Weights of a small image classifier: width 384, batches of 128.
Rows from block 6 of a small image classifier, named by matrix and row number. Rows with one number belong to one neuron. Each number is 128 + 32 x the weight over its row's rms, rounded and kept within 0 to 255. All counts start at 0. After the name is the row's rms in percent of the matrix's.
After each neuron's rows are labels from the 100 images, of 14976, where the neuron reaches its highest value: "top examples" is what is common among them. Only what is clearly more common there than usual is listed. The data: cartoon faces. In brackets: how many of the 100.
# fc1: MLP up (model.blocks.6.mlp.fc1.weight, 1536x384), inputs 192-287
# fc2: MLP down (model.blocks.6.mlp.fc2.weight, 384x1536, transposed), outputs 192-287

fc1.579 123 [116 119 158  50 123 144 126 133 124 105  97  89 152 140  80 141 151 153 123  93  94 166 142  75 110 110 165 145 147 164 211 104 111 127 113 108 108 133 149 140  56 173 164 108 161 118 106 151  98 145  93 161  48 156 156 103  98 138 149 148  96 118 169  87 130  82 120 114 118 202 195 162 110 140 166  84 145 187 190 124 182 167 128 187  74 117 168 154 116 158 149 143  83 135  80  83]
fc2.579 114 [128 149 155 104 140 162 128 158 135 129 139 142 154 115 117 159 108  75 114 141  84 122 113 112  78 119  99 108 170  85 116 155 147 121 136  86 112  48 140  99 233  85 144  96 150 118 131 114  74  89 114 135 143 178 114 143 166 176 150 167 145 107 130 128 160 126 113 152 149 131  65 152 107 122  57 155  65 111 104 111  98  91  75 173 126 138  85  94 157 118  97 167 115 168 198 114]
top examples: sad (100); cap (26)

fc1.554 026 [124 123 151 140 130 115  91  94 102 111 159  93 137 151  91 127 100 118 153 136  94 189  94 211 168 103 167 204 154  95 146  92 120 184  79 181 133 144 146 145  64 131 104 162 108 126 131  95  77 126 113 172 165 144 159 174 166  94 136  89  68 131 123 143 145 181  91 100 129 151  91 114 148 122 139 150  43 168 118  99 139 182 129 183  73 155 109 116 147 106 170  76 144 189 128 139]
fc2.554 034 [125  64 178 117 182 142 107 151 126  40 141  87 137 100 113 117 134  98 111  77 124 100 143 174 165 103 144 147 165 117 137 138 123  91 135  70 164  67 133  91  63 125 114 184 173  73 129 115 125 106 162 139 134 142 161 123 123  70 132  99 115 154  96 138 134 155 126 154 174 170 164 192 154  84  38 139  95  48 139  93 131 119  69 170 138 147 142 100 170 173 156  72 120 141 113 130]
top examples: surprised (100); hat: no hat (95); a bun (30)

fc1.478 069 [109  24 123  70  73 103 216 109 155 104  32 116 124 185 152 107 172 148 131 156 122 186  66 120 133 137 152 180 153  72  79 148 146 123 130 105 154 131 154 145 138 155 146 126 126 108 170 101  91 107 126 128 102 115 152  95 138 121  95 131 143 156 104 104 114 122 112  96 113 138 150 121 140 135 173  51 116 155 151 128 171 131  81 125 170 123 107 167 129 160 175 120 184 122 128 116]
fc2.478 070 [ 28 118 210 161 135 121 138 131  90  83 187 115 111 164 123 156 139 122  93 118 148 113 159 136  71 151 152  99 166 137 107  87 132 124 122 129 203 133 138 173 128 138 126 201  79 107  98 176  69  84  71 176 139 132 145 117  71 144 116  86 133 123 100  93 145 128 129 148 132 172 134 138 158 152 101 140 173 141 124  90 143 128 160 100 104  48 139 163 130 138 191 116 120 176 130 119]
top examples: laughing (78); beard (51)

fc1.73 028 [111 135 154 102 147 142  72  83 104 145  74 155  54 121 109 173 111 138 114 159  57 103 126 145 155 121 163 113 129 155 171  37 160 159  93 163 103 128 167 162 176 157 138 179 133  42 136 154  59 183 159 148  45 173 134  87 113 151 126 144 122 133 125 180 146 142 180 118 150  95 107 187  97  78  61 142 131  96 177 177 151 163  77 107 174 133 105 142 140 176 105  87 142 102 172 132]
fc2.73 037 [118 116 126  82 114 102 130  51 132 174  78 134  74 158 157 153  78 172 137 153  74  80  64 108 169 154 158 161 112 115 134 120 123 136 188 144 138 140 112 136 166 142 160 139 162  92 118 114 116 145 201 170 140 161 129 122  97 147  93 172  94 126 152 180  89 104 190  90 122 111 117 171 112 118 117 116 148  62 155 122 164  65  90  96 157 117 133 169 160 170 115 117 156  77 201 102]
top examples: hat: no hat (96); neutral (51); bald (28)

fc1.677 081 [104 122 108 162  77 127  22 116 122  62 108 172 152 148  77 109 185 149 146 153 158 127 143 145 134  86 161 135 165 174 147 147 110 151  84 137  92 117 153 115 155 150  93 169 123 111 123  81 107 124  53  82 108  92 164 137 109  79 100 196 148 115 166 150 161 100 127  72  98  81 154 140  78 131 103  92 151 175 175 122 121 137 120 130 128 174 169  77  88 127 118  96 195 166 165 144]
fc2.677 091 [153  79  73 154 121 119 176 185 101 133 166 171 199 139 117 162 136 132 164  67 118 149 121 132 187 118 114 115 166  61 168 146 105 126  57 120 130 183 109 129  85 164 137  92 135 167  91 115 157 126 181  91 110 154 129 164 145 158  83  72  94 192 149 168 144  66 100 116 108 131  67 124 139 141 179 145 108 139 119 100 129 130 146 128 117 151 146 145 110  78 133  89 169 134 127 231]
top examples: neutral (53)

fc1.168 178 [129 117 132 113 130  88 110  95 165 106 141 160 123 158 103  51 115 140 140 188 124  99 184 114  71 120  92 113 140 133 182 179 152 133 167 142 114  86 160 128 133 150 153 123 129 138 107  98 171  97 129 109 149 166 153 125 137 139 126 134 121 123 132 134 121 123  95 134 122 166 119 145 100 141 133 105 170 141 119 166  37 154  87 109 137 157 184  79 149 167 113 117 129 108 139 120]
fc2.168 158 [184 132  90 133 112 202  98 164 163 140 145  96 160 123 149 123 147 101 139 166 164 169 120  63  69 146 146 145 106 124 154 161  90 152  80 107 114 159 117 167 160 139 106 137 143  92 169 115  69 157 160 166 115  91  87 130 145 129 134 195 153  98 142 132 190 142 128  90 135 151  54 108 125 131 139 117  77 103 121 113 135 169 137  99 148 154  85 115 102 110 149 143 192 138  87 196]
top examples: neutral (99); hat: no hat (96)

fc1.702 026 [ 82 138 172 146  98 150 102 158 114 155 107 152 136 164 174 133 153 174 162 147 158 124 121 141 179  79 176 121  96 119 124 122 133 121 139  87 123 110 122 118 122 164  79 132 116 127 102 111 116  84 136 122  70 164 183  99 187 100  90 127 151 141 130 178 149 106 121 100 149 125 152 119 177 124 127 108  96 126 110 144 149 104 117  88 183 125 149 143 140  69 133 210 178 148 146 123]
fc2.702 029 [143 137 147  79  98 102 153  86 169 153 111  94 136 142 172  89  74  75 122  94 113  66 147 127 179 110 137 131 153 116 147  71 117 126 149  90 173 126  64  62 106 137 142 109 144 110 105 163 198 100 103 118 158 153  99 150 124 102  94 193 122 149 156 133 143 130 123 120 158 167 159 111 125 217  84 181 115  74 133 135 132 111 132 110 142 101 134 133 119 135 143 178 174  97 122 170]
top examples: laughing (90); pointed hat (44)

fc1.256 112 [122 150 175 106 142 108 111 189 163 119 134 175 182 133 117 147 207  96  82 121 201 107 112  84 154 117 140 125 142 163 132 103 139 154 120  88 123 120 156 126 137  87 102 150  90 105 190 103 108 178 127  70 138 137 136 193 133 134 123 119 149  67 175  87 125  90  84 124 125 114  71 138 134 175 163  62 103 196 127 145 150 182 100 112 207 108 156 144  90 120 129 115 123  59 145 149]
fc2.256 101 [ 93 130 107 208 123 167  89 111 155 117 148 109 121 134 153  94  76 102 178 110 111 159 141 180 117  77 136 109 132  91 151 121 122 120 161  94 139 109 121 122 144 123 150 177 162 126 134  82 158  79 148 156 154 133 121  94 154 117 137 155  91 164 171 166  94 167  90 123 142 120 156 160 109 111 141 123 147  98 142  99 134 142 156 154  56 114 119 164 212 129 192 163  62 121  94  97]
top examples: laughing (100); top hat (36)

fc1.269 130 [130 151 149 159  98 169 185 108  77 111 137 127  94 122 217 110 107 140 108 142 180  85 125 117 121 127 130  75 149 140 107 116 137 147 144 145  99  98 106 143 164 115 192  83 109 108 134 118 110 142 158  96 134 102 122  96 159 167  75 124 163 171  95 164  88  79 174 126 134 144 156 164 190 125 161 119 111 160  74  83 161 143 148  95  85 157 139 126  75 111 120 140 127 126 123 144]
fc2.269 127 [148  63 110 133 145 145 147 120 108 125 125 140 163 123 135 140 134 128 114  96 142  89 142  90 151 141 118 156  73 158  89  70  91 119  84 162 197 124 183 126  87  89 105 105  51 134 103 110 174 105 146 147 141 127  83 168 124 167 127 127  95 128 109 128  86 139 151 151 131  82  85 168  96 114 121  58 112  89 104 153 163 176 132  98 129 123 124 180 153 172 107 120 159 193  89 132]
top examples: laughing (100); sunglasses (44)

fc1.562 026 [ 53 183 138 110 132 130  91  96 158  88 113 124  91 200 174  99  91  97 133 114 120 139 119 133 127  80  83 156 137 130 179 102  71 149 163 143  92 105  45 132  66 155  71 131  90 141 116 151 111 141 110 150 182 138 111 138 169 110 187 126  88 128  79 139 128 197 128 134 144 163 147  79 136 125 132 102 125 158 105 131 121  81 123 124 121 129 151  83 161 154 150 109 158 131 181 118]
fc2.562 034 [129 114 122 115 161 104  93 208 138  63 163 180 118 165 113  59 140 100 159  75  99 156 147 132 165  71  80 150 166  86 198 125 147 111 212  62 147 131 134 148  85 132 140 126 146 108 188 187 138 144 192 132 129  97  95  90 114 125 140 130 160 122  90 113 129 120 121 158  86 134 155 180 135 131  94 117  64 149  89  80 129  99 141 209 118  95 110 120 183 150 149  40 164 109 120 151]
top examples: sleepy (91)

fc1.687 095 [128 137 158 166 127 165 108 151 158 119 125 105 119  91 126 176 112 125 117 171  78 133 124  99 216 154 151 107  66  91 126 179 163 162 145 124 148 146  66 100 155 124 146 119 110  83 103 158 120 146 158 125 122 190 106  71 182  63 143 126 119 152 162  96  78 104 126 148  84 171 124  70 155 170 125 159 157 126 197 108 164 121 115 162 135 134 153 123 133 143  98 160 125 124 162  31]
fc2.687 098 [154  91 125 136 160  68 106 114  57 196 159 122 130  38 101 100 173 174 137 138  96 132 133 104  90  97 120 117 124  97 146 138 117 124 148 122 125 140 110 156 108 120  90  71  71  92 148  80  77 102 127 194 202  99 138 175 144 136 115 183 169 136 164 100 172 106 167 103 127 137  82 134 181  83 137 116 157 123 178 125  52 115 180 110 133 107  84 103 139 129 125 111 127 144  54 186]
top examples: surprised (48); top hat (30); sleepy (30)

fc1.200 055 [142 131 125 121  90  89  95 129 122 211  69 120 110 122 155 115 123 103 128 180 181 113 106 116 125 110 123 149 162 174 130 125  89 114 128  99 134 134 201 138  82 115 172 165 124 142 117 113  69 118 117 134 162 114 143 142 130 110 143 107 128 165  42 169 149 139 140 119 146 124  82 126 116 137  77 158 123 157 114  86 156 182 157 144 102 154 125 147 111 125 101 122 135 119 151 164]
fc2.200 058 [ 96  97 148 143 145 139  98 172 104 119 113 117 159 150  81 164 154 129  99 167 129 158 130 156  93 143 158 119 139 103 120 147 147 122 122 146  76 156 126 125  83 142 149 130 127 117 176 169 135  88 160 141  89 131 185 120 113 127 111 117 134 112 169 158 129 186 123 108 105  91 176 112 157  75 152 118 125  96 187  86  99  86  67 137 181 144  79  92  99  98 155 138 132  73  78 161]
top examples: laughing (70); cap (65)

fc1.312 081 [105 200 126 133 186 169 159 146 123 122 131 132 104 137 114 193 142  72 143 133 113 106  98 179 118 114 119 106 125 151 196 198 119 140  75 119 134 123  84 105 112 164  95 104 113 116  85 124 116 196 114 175 113 101 109 113 137 109 150 137 158 183 100 147 174 159 127 117 221  99 143 127 152  94 109 143 147 143 173 126 131 175 132 134  85 132 119 155 207 174 109 115 155 128 117 123]
fc2.312 086 [170 120 131 143 101  97 105 134  76 146 148 129 143  83 169 103 199 150 136 108 137 113 158 121  73 127 112 129  90  88  95  74 146 140 135 125 119 158 146 107 149 152  74 143 111 180 141 160  98 102 121 134 166 163 165 163 144  59 145 101 115 135 116  84 142 153  46 157  95 189  82  93 146 117 155 123  76 136  83 152 152 126 121 120  80  59 145 111  87 150 121 153 110  75 126 158]
top examples: sleepy (72); cap (59)

fc1.321 187 [ 86 132 138 110 149  81  56 114  79 108 107 135 136 135 114 134 149 133 183 119 177 103 132 167 139  90 161  97 141 144 114 154  88 139 159  86  64 158 100 135 104 128 108 130  59 142  60 128  61 146  94 159 134 220 157 105 144 143 121  96 126 105 133  96 154 166 131 129  99 143 145 103 143 160  88  94 103 123 139 137  93 160 144 116  99 152 200 146 141 135 163 163 175 133 132 107]
fc2.321 173 [129 125 198 120  81 157 107 160 163 136 216  94 147 200 103 125 138 142 135 120 140 133 197  73  83 134 133 168 161 141 133 117 103  91 204 145 156 131 107 107 144 117 149 160 110 150 181 146 119 103 101 144 124 169 142 144  98 157  80 149 107 130 119  73  96 110 128 181 168 157 184  93 176 132 112 198 122 129 115 129 122 102 175 174  74 126 167 124  95 141  96 152 120 107 131 185]
top examples: neutral (100)

fc1.633 173 [156 140 100 140 166 169  77  77 120 121 157 126 144 150 153 136  95 126 131 118 109  90 135 112 168 106 126  80  97  89 157 119  96 180 152 143 158 113 119 140 123 120  65 118  95  82  95 181 119 141 111 162 119 143 139 167 115  76 175 110 161  72 117 119 182 119 140  92 129 120 145 150 159 124  94 127 134 141 100 151 131  84 165 161 123 175 194 158 126  79 115 151 135 100 184 114]
fc2.633 156 [213 122  46 170 123 152 112  69 139 177 103 167  82 152  56 162 142  84  78 121 176 117 145 155 179 142  82 161 164 134 128 196 135 152  77 150 115 108  76 131 127  87 123  90 173 150  87 144 170 115 123 148 186 100 150 100 142 170  99 160 156 161 160 138 128  89 135 130 122 137  98 110 168 156 161 133 112 104  98 138 121 113 148 130  74  95  82 103 108 142 125  67 119 153 125  89]
top examples: hat: no hat (96); sleepy (82)

fc1.425 030 [148 121 164 150 104 190  90 114 137 116 108 176  97 118 114 134 129 117  87 128 100  77 110 126 162 103 113 159 136 127 101 185 109 105 153 196  91 166 132 188 167 113 136 114 148 145 143 145  90  97 167 148 119 134 133 130  97 122  60 102 168  86 111 104  77 183 138  82 188 135 141 118  83 125 128 151  65  90 125 168 128 130 182 138  80 131 119 100 189 114 100 125 124 129 141 161]
fc2.425 040 [155  83 167 179 183 141 106 106 163 106 104 108 117 187 146 122  91 141 132 109 109 142  82 126 102 108  85 175 101 128 115 157 112 154 135 164 108 166 142 159 137 143 136  82 105 112 113 161  17  69 167 177 122 160 160 136 138 123  79 172 167  86 124 165  88  85 120 102 138 115 118 230 147 148 116 181   8 121 169 156 140 118 138 175 128 152 109 141 142 112 121 123 128 152 128 169]
top examples: neutral (49); smiling (44); bald (36)

fc1.369 097 [158  79 106 142 110 120 181  59 126 190 107 112  96 118  83 127 123 108 125 113 108 140 122 146 184 167  95  89  95 115 159 117  81 116 147 138 115 135 126 187 164 144 135 170 165 119 132 150  79 172 115 173  91 183 156 177 131 140 151 101 119 112 122 145 135 167 123 160 203 144 156  80 133  92 129 115 167  99 174 144 148 142 106 167 135 167 174 139 147 174  81 121 150 109 100 184]
fc2.369 106 [ 82 169 119  84  95 132  40 146 148 136 173 143 113 206 107 131  96 137 162 103 173 113 112 163 117 101 165 137 111 155  27 118  61 142 139 111 135 102 129 110 104 198 140 148 184 136 131 148 197 113 129 156 146 138 108  90 143 124 157 138 122 101  89 120 132 143 117 102 144  99  95  92  66  78  96 158 112 137 105 210 118 162 137 107 138 130 140 131 119 134 139 143 134 130 156 109]
top examples: hat: no hat (91); angry (61); neutral (38)

fc1.345 091 [152 136 172  81 133 155  41 163 162 118 129  67 222 135 156 126 144 162 124 100 197 106 194 163 106 149 154  68 139  96 146  82  51 121  96  73 137 110 146 132  86 102 136 166 106  95 154 103 134 136 141 149 143 148 182 104  96 131 134  85 178 101 102 106  73 102 154  70 139 110  96 113 181 148 146  95  99 118 111 137 145 112 119 135 125 172 152 134 153  69 132 134 151 131 181 125]
fc2.345 094 [145  82 143 171  65 105 109  87 155 188 145 124 145  94 173 130 147 108 127 165  68 160 138 178 157 140 122 104 164 132 141 107 153 148 158 119 157  79 136 118 109  91  35 112 150 103 162 126 188 103 191 170 120 112 147 189  98 195 169 137 236 104  94 120 151  99 140 123  80 145 139 112 104 154  76 113 153 137  62 148 123 110 104 131 143  73 154 116  36 156  99 136 148 163  80 129]
top examples: hat: no hat (99); sleepy (77); face colour: blue (33); bald (30)

fc1.197 021 [139 135 193 154 138 172  92 128 106 110  82 190 111 140 108 109 135 146 117 103 169  72  94 164 127 137  97 147 161  91 127  76 126 121 156 146 136  80 154  62 144 172 114 127 163  87 119 182 111 157 112 166 217 142 103 143 106  97 115  90 138 102 157 155 177  99 109 118 116 142  94 118 107 151 161  81 125 102 123 130 142  92 120 113  97 188  74 115 107 133 132 137 140 122 101 117]
fc2.197 026 [164 180 134 145 131 154 124 131 128 107 142 163  90 104 139 137 120 158 145 135 137 153  79 121 123 114 169 150 114  68 114 156 186 117 137 164 148 144 126 120 153 142 104 172 150  93 100 150  83 164 119 112 188 146  94 123 110 117 134 120  78 144 167 137 176 193 162 141  77 141 100  87 108 166 147  92 129 100 150 177  84 115 104 139  82 139 142  73  91 120 105 151  70  59  98 135]
top examples: hat: no hat (93); angry (58); winking (36)

fc1.643 181 [149  74 146 124 146 132 143 102 168  99 173 135 156  80 136 188  98 131 111 142 145  84 177 115 136 138 129 146  90 126 127 128 188 148 149 196 148 109 159 139 100 121 103  88 105 166 175 131 104 124  96 103  61 109  81 152 141  83 133 107 139 139 186 139 183 138 121 191 156 130 185  51 150 138 170 122  78 149 145 194 137 100 163 137 108  83  68  92  98 160 139 145 173 161 120  95]
fc2.643 173 [ 57 110 137 105 116 137 116 170 151 179 103  85 148 135 108 150 171 154 192  90  77 138  97 150  22  97 164  64 152 107 155 167 115 111 132 108 124 127 121 144 117 130 144 161 158 180  94  58 146 145 110 185 154 125 148 124  95 133 100 108 157 105 166  94 154 110 170 120 102  96 103 113 158 134 132 154 136 177 160 108 100 132  65 135  91 136 151 173  72 167  98 120 117 180 113 186]
top examples: sad (83)

fc1.516 148 [155 110 130 129 116 114 105  98 167  99 205 150 156 156 109  98  94 117 178  85  93 145  97 140  91 148  98 163 201 115 131 140 171 179 119 100  88 195 161 197 134 147 104 131  94 103 114 162 159 128 118 142 171 124 151 140 149 148 162 125 109  90 175 162  99 151 118 164  99  76 192  85 145 146  92 119 161  82 135 172 109 105 130  67 183 101 194 121  98 116  95  81 127 159  90 143]
fc2.516 141 [105 122  96 109 129  89  81 135 114 136 119 137 107 132 172 123 179  58 102 106 121 177 131 192 137 160 145 195 131 124 216 156 166 116 130 168 129 121 101 117 111 165  87  97 133 112 112 160 146  77 106 121  87  88 111 150 156 110 126 104 156 151  83 155 109 172 129 144 140 130 137 116 132 105  86 103 105 111 164  95 147 140 165 121  87 124 171 114 175 141 110 122 118 102 143 168]
top examples: neutral (100)

fc1.740 176 [132 211  92 123 116 126 122 134 121 116 129 159 160 138 128  75 126 114 121 118 116 130  70 116 123 191 112 172  89  70  38 128  22 103 166 176  97 144 118  86 128 162  96 186 173 118 115 102 106  97  78 101 121  77 124 121 122 121 140  91 138  74 165 200 114 130 134 154 100 142  97 173 146 138 141 146 133 180 140 167  60 121 113 132 120 136 107  57 187 128  90  81 107 121 113 144]
fc2.740 160 [141 109 148 150  86 118  98 122 104 120 108 109  74 126 142 121 163 116 168 139 132 124  96 124 125 178 123 127  96  90 112 163 125 118 135 151 102 133 129 103 144  75 126  96 169 132  64 158 168 146 152  69 148 208 114 101 145 141 108 118  71 149 110  56  83 113  83 136 185 161 113 124 151 143 172 147 112 120 155  91 124 157 159 145 177 235 102 123 167 108 141  92 117 113 154 136]
top examples: hat: no hat (99); sleepy (93)

fc1.305 025 [149 183 117 160 127 128 183 128  76 119 132  99 125 137 109 114 128 172 114 112  95 136 168 119  41 157 105 149 165 158 129  98  97 112 101 120 120 105 131 180 119 129 158 141 133 140 118 101 133 113 146 196 164 140 151  79  92 111 116 116 137 108 141 143  50  91 148 140 138 168 165 135  88  92 134 162 129 105 120 115 141  96 169  90 127 182 108 175  65 196  95 122 126 101 138 110]
fc2.305 038 [132  96  93 203 123 110 224 151 145 113 147 104 149 149  80 179  80 144 103  93 116 148 150 109 131 119 100 168 206 128 111 119 100  95 131 155 164  99 105 150  78 162 135 121 181 126 141  93  91 117 136 153 143 145 107 172 137  76 123 168 118 109 153  98 125  99 137 161 163 188 175 113 101  91 147 145 116 114 156 131 126 101 119 128 113 123 131 121 100 166 129 128  94 101 131 144]
top examples: laughing (84); sunglasses (38); top hat (30)

fc1.65 038 [ 83 102 124 133 153 107  86 101 118  98 134  99 185 115  86 166 124 134 128  81 136 126 179 139 152 166  57 105 138 138 149 108 107 105 134 118 136 165 128 129  94 100 153 116 134 133 206 145 152 130 155  54 157  74 174 108  92 131 162 144 148 135  65 157 128  65 155 145  87 116 214  98 122 124  95  95  79 121  98 160 147 115 158 130 155 107 107 123 148 107 160 135 139 157 122 216]
fc2.65 049 [109 100 143 118 170 132  66 110  73  69 180 130 201 198  60 121  99 104 113 110 125 145 143 128 124 116  41 115 112 120 131 133 115 177 119 174 154 179 142 108 104 145 137 127 109 111 184  99 149  66  89 144 164 111 143  76 100 102 176 146 124 131  70 127 121  65 149 152 153 148 141 147 124  75 117 131  86 161 169 171  95 117 108 176 153 139  95 132 127 174 170 134 116 129 100 187]
top examples: laughing (49); sad (43)

fc1.43 218 [ 86  99 146 118 170 115  92  80 156 136  56  86  94 168 106 111 155 132 167 144 122 120 125 114  35 127 121 132 156 127 199 116 189 177 122  87 105 149 214 135 141 106 137 100 117 120  94 176  90 200  87 170 134 152 101 156 125 124  40  89 135  82 182 114 152 112 116  98 111 146 118 129 116 104 100  88 165  83 132 127 130 146 172 167 144 120 188 129 113 107  86  97 150 123 159 141]
fc2.43 184 [162 124 139  96 120  92 124 134 118 167 174  99 146 139 146 163  73 174 118  63 144 117 129 131 151 124 102 137 121 146 180 132 136 128  83 184 102 104 169 135 120 119  99 131 168 145 121 122  82 135 141 138 154 180 143 175 115 117 131 106 109 111 188 152 131 108 130 199 151 180 167 105 147 153 158 200 151 124 146 117 101 155  77 107 122 119 138 146 136 122 103  99 119 115 113 113]
top examples: neutral (100)

fc1.109 141 [ 96 137 177 173 192 116 115 101  98 130 102 155 139 146 137 114 124 121 175 124 108 125 114 105 204 109  86 143  84  96 140 178 149 119 152 153 113 138 182 136 136 117  85 110 151 102 162  68  76 163 122 182 176 137 196  97 108 100 122  67 163 162 150 104  81 122 150 157  47 141 143  80 160 108 129 191 125 109 114 149  93 153 133 123 201 129 137 133 107 194  89 216  83 172 124 139]
fc2.109 132 [138 127 111 140 123  95 155 127 207 155  17 131 100  97 152 143 193 140 125 134 173  98 137 163  85 138 135 111 147 112 142 113 133 170 159 135 166 150 121 110 132 168 145 158 103 193 132 157  88  87 170 129 107 110  88 148 129 153 110 153 128  53  96 156 158 126 120 140 164  92  89 143 138 183 162 103 104 109 145 166 164  80 190  63  64 162 140 113 129 125 149  66 168  59  62 193]
top examples: surprised (99)

fc1.758 121 [147  99 134 169  81 167 158 157 127 127 109 133  90  84 122 133 164 144 173  87 117  89 101 155  73 122 151 151  95 139 157 158 113 139  90  65  69 100 181 123 101 133 128 178 160  87 137 147 156 169  98 169 189 136 107 152 124  90 132  60 190 114  98 145  90 106  86 157 119 121 117 112  90 149 171 142 133  63 145 169 140  93 175 175 118 154 146  43  88 196  77 116 130 175 140 138]
fc2.758 130 [141 156 114 112 146 115 107 134 170 155 151 110 104 121 183 121 141 125  92 127  55 221 161 119 206 126 111 160 152  91 105 122 167 128 100 135 190  63  87 145 169  66 166 122 128  86  97 109 126 145 104 162 145 103 171 113 128 143 142 134 118 113 137 142 177 151 142 120  65 122 134 131 111 151 106 126 129 111 138 137 120 148  69  94 169 160 157 178 105 117 125 222 112 101 104  70]
top examples: hat: no hat (99); neutral (38); angry (32); expression: winking (30)

fc1.245 100 [161 110 202  99 180 145 115 129 181 150 142  87 184 143 204 176 105  95 123  87 127 184  70  61 118  83  91 116 151 119 145 176 141 179 136 156 106 163 164 126 180 120 127 138 109 152 152 182 143 133 107 147 125 105 114 145 154 120 148 185  87 140 171 151  70 129 173 118 104 170 104 129 140 123 102 137 143 160  23 154  86 151 121 131 159  99 178 186 121 162 123 146 157 108 159 135]
fc2.245 117 [145 171 142 122 158  95  92  60 100 135 121 136 160  70 144 153  67 170  98 133 122 141 121 160 185 151 104 146 122 148  98 123 161 136 159 109 195 144 141 124 147 166 135 180 149 146 152 161 140 151 122 160 130 161  97 159 106 129 130 101 168  94 115  91 140 180 147 144 125 112 112 104 162 134 140 103 113 134 190 156 138 136 138 121 157 157 142  97  63 122 109 166 117 149 137 155]
top examples: sleepy (100)

fc1.138 167 [ 70 166 153 131 127 112 135 101  86  53  84 132  92  97  84  86 107 200  97 104 140 140 168  96 159 104 123 121 119 118 108 143 107 129  68  90 185 122 109  87 131 131 161 167 149 127 117 102 128 125 212 129 154 163 152 177 103 148 112 166 114 160 150 151  98 162 143  89 166 122  66 119  88 126  94 155 134 122  98 152 152 149 104 130 140 134 141 125  76 134  31 105 157 142 176  87]
fc2.138 145 [140 157 167 133 175 124  86 138 106 116 175 153 114 151 181 103 120 109  80 119 209 102 114 112 121 159 104 114 100 138 101  92  92 115 147 113 156 180 157  65 131 118 117  69 104 102 141  98 152  91 154 148 135 151 129 110  99 129 137 116  80 138 121 115 162  92 151 177 136 121 135  86 153 147 183  94 170 160 110 142 105  70 100 110 177 125 105 156 133 158 102 172 154 123 164 107]
top examples: angry (100); crown (31); pointed hat (31)

fc1.652 182 [ 88 120 157 155 120 105 157 110 135 191 100 140 113 147 136  96 154 141 166 112 127 117 136 143 114 123 174  97 135 124 107 119  74 121 144 154 162 114 100 110 118 155 103  80 137 105 134 119 147 104 114 203  86  74  91 197 136  87 148 153 130  99 167 131 146 165 135  75 148 146 153 111 126 148 107 120  88 166 108 138 104  89 208 153 123 124 158 108 144 104 131 169 131 186 131 131]
fc2.652 166 [ 66  62 115 207 118 118  92 101 206 150 189 233 107 112 141 106 173 155  66 148 168 134 131 100 155 114  66 162 135 135 114 121 121 105 114 157  95 123  87  91 132 125 165  74 147 179 143  30  98 153 183 127 120  63 191 111 122  75 129 139  88 154  87 143 155  92 108 124 128 113 131 103 149 124 195 155 130 108 119 166 125 138 104 124 159 133 118 138 147  89 112 156 127 170 134 113]
top examples: angry (96)

fc1.450 090 [107 119 147 135 150 138 142 104 161 131 152 127 126 114 118 108 126 217  62 148 162 140 135 139 126 162 160 177 112  96 124 148 108  97 163 114 116 193 115  72 153 130 172 122  35 122 102 141  96  80 104 165  85 113 100 164  87 121 122 155  84 154  50  94 139  64 180 114 138 143 138  71 123 144 178 117 155 112 152 119 134  87 147 133  87 192 147 134 122  93  61 112 144 151 123 143]
fc2.450 080 [142 161  63 119 139 135 139 146 188  87 103 128 163 129 122 136 182  80 202 115 120  89 117 106  99 151  90 119 155 151 128 131 142 110 120 125 112  57 123 148  97  76 118 117 140 109 140 130 167 134 135 109 111 102 138 119 151  78  99 116  71 109 143 145 141 140 153 154 115  85 145 122  72 135  96 160 136  96 113 126 137 191 152 139 155 129 162 153 174 148 145 171 124 114  77 128]
top examples: surprised (96); crown (61); sunglasses (32)

fc1.512 054 [145  77  85 117 101 164  56 158 121 145 154  79 107 126 119 114 135 103 168 166 181 133 165 130 171 190 133 159 113 113 194  76 159 120 130  94 168 155 171 138 157 115 117 123  93 142 126  87 112 141 144 127 169 137 175 102 173  74 139 184 127 137 116 127 108  83 157 115 108  57 127 138 187 119 137 216 131 126 136 167 159 133 134 110 151  92 152 132 143 173 129  80  94 183 168 114]
fc2.512 063 [128 122 125 149 139 135 146 122 176 170 100 122 105  96 118 182 181 100 143 112  81 131 123 133 123  50 147 104 170  94 111 130 131  71 165 122  46 110 130 194 101 130 127 188  65 107 114  77 159  98  97 137  69 193 155 126 115 180 114  94 150 124 152 128 119 150 135 161 160  86 118 147 133 117 106  97 111 159 158 172 128  32 122 119  95 101 125  68 116 152 132 128  88 105 121 144]
top examples: neutral (66); angry (32)

fc1.371 169 [ 63 147 154 115 132 167 152 133 149 142 122 169 150 105 146 109 130 145 169  96 107  95 131 106  42 155 135 146 134 125  79 128 124 119  89 139 145 121 163  87 107 111 192  64  99  82 153  72 102 118 135 156 118 136 116 160  87 137 172 114 137 146  22  60 148 146 134  95  68 109 173 116 158 137  92 111 121 134 116  63  64 115  92 116 125  90  65 132 104 152  95 126 122 112 120  73]
fc2.371 163 [154 158 147 110 120 180 143 116  99 139 116 116 115 138 136 154 122 113 140 106 157 101 132 157 131  93  98  64 172 171 152 181 134 119 106 199 151 191 116 129 102 125 141 144  80  95 133 180 107 121 128  84  84 101 100 165 120 132 107 122 154  88 163 135  99 107 183 189 153 104 143 114 136 141 144  81 165 117 115 132 160 117 131 132  74 101 140  92  78 113 150 104 151 118 109 106]
top examples: angry (89)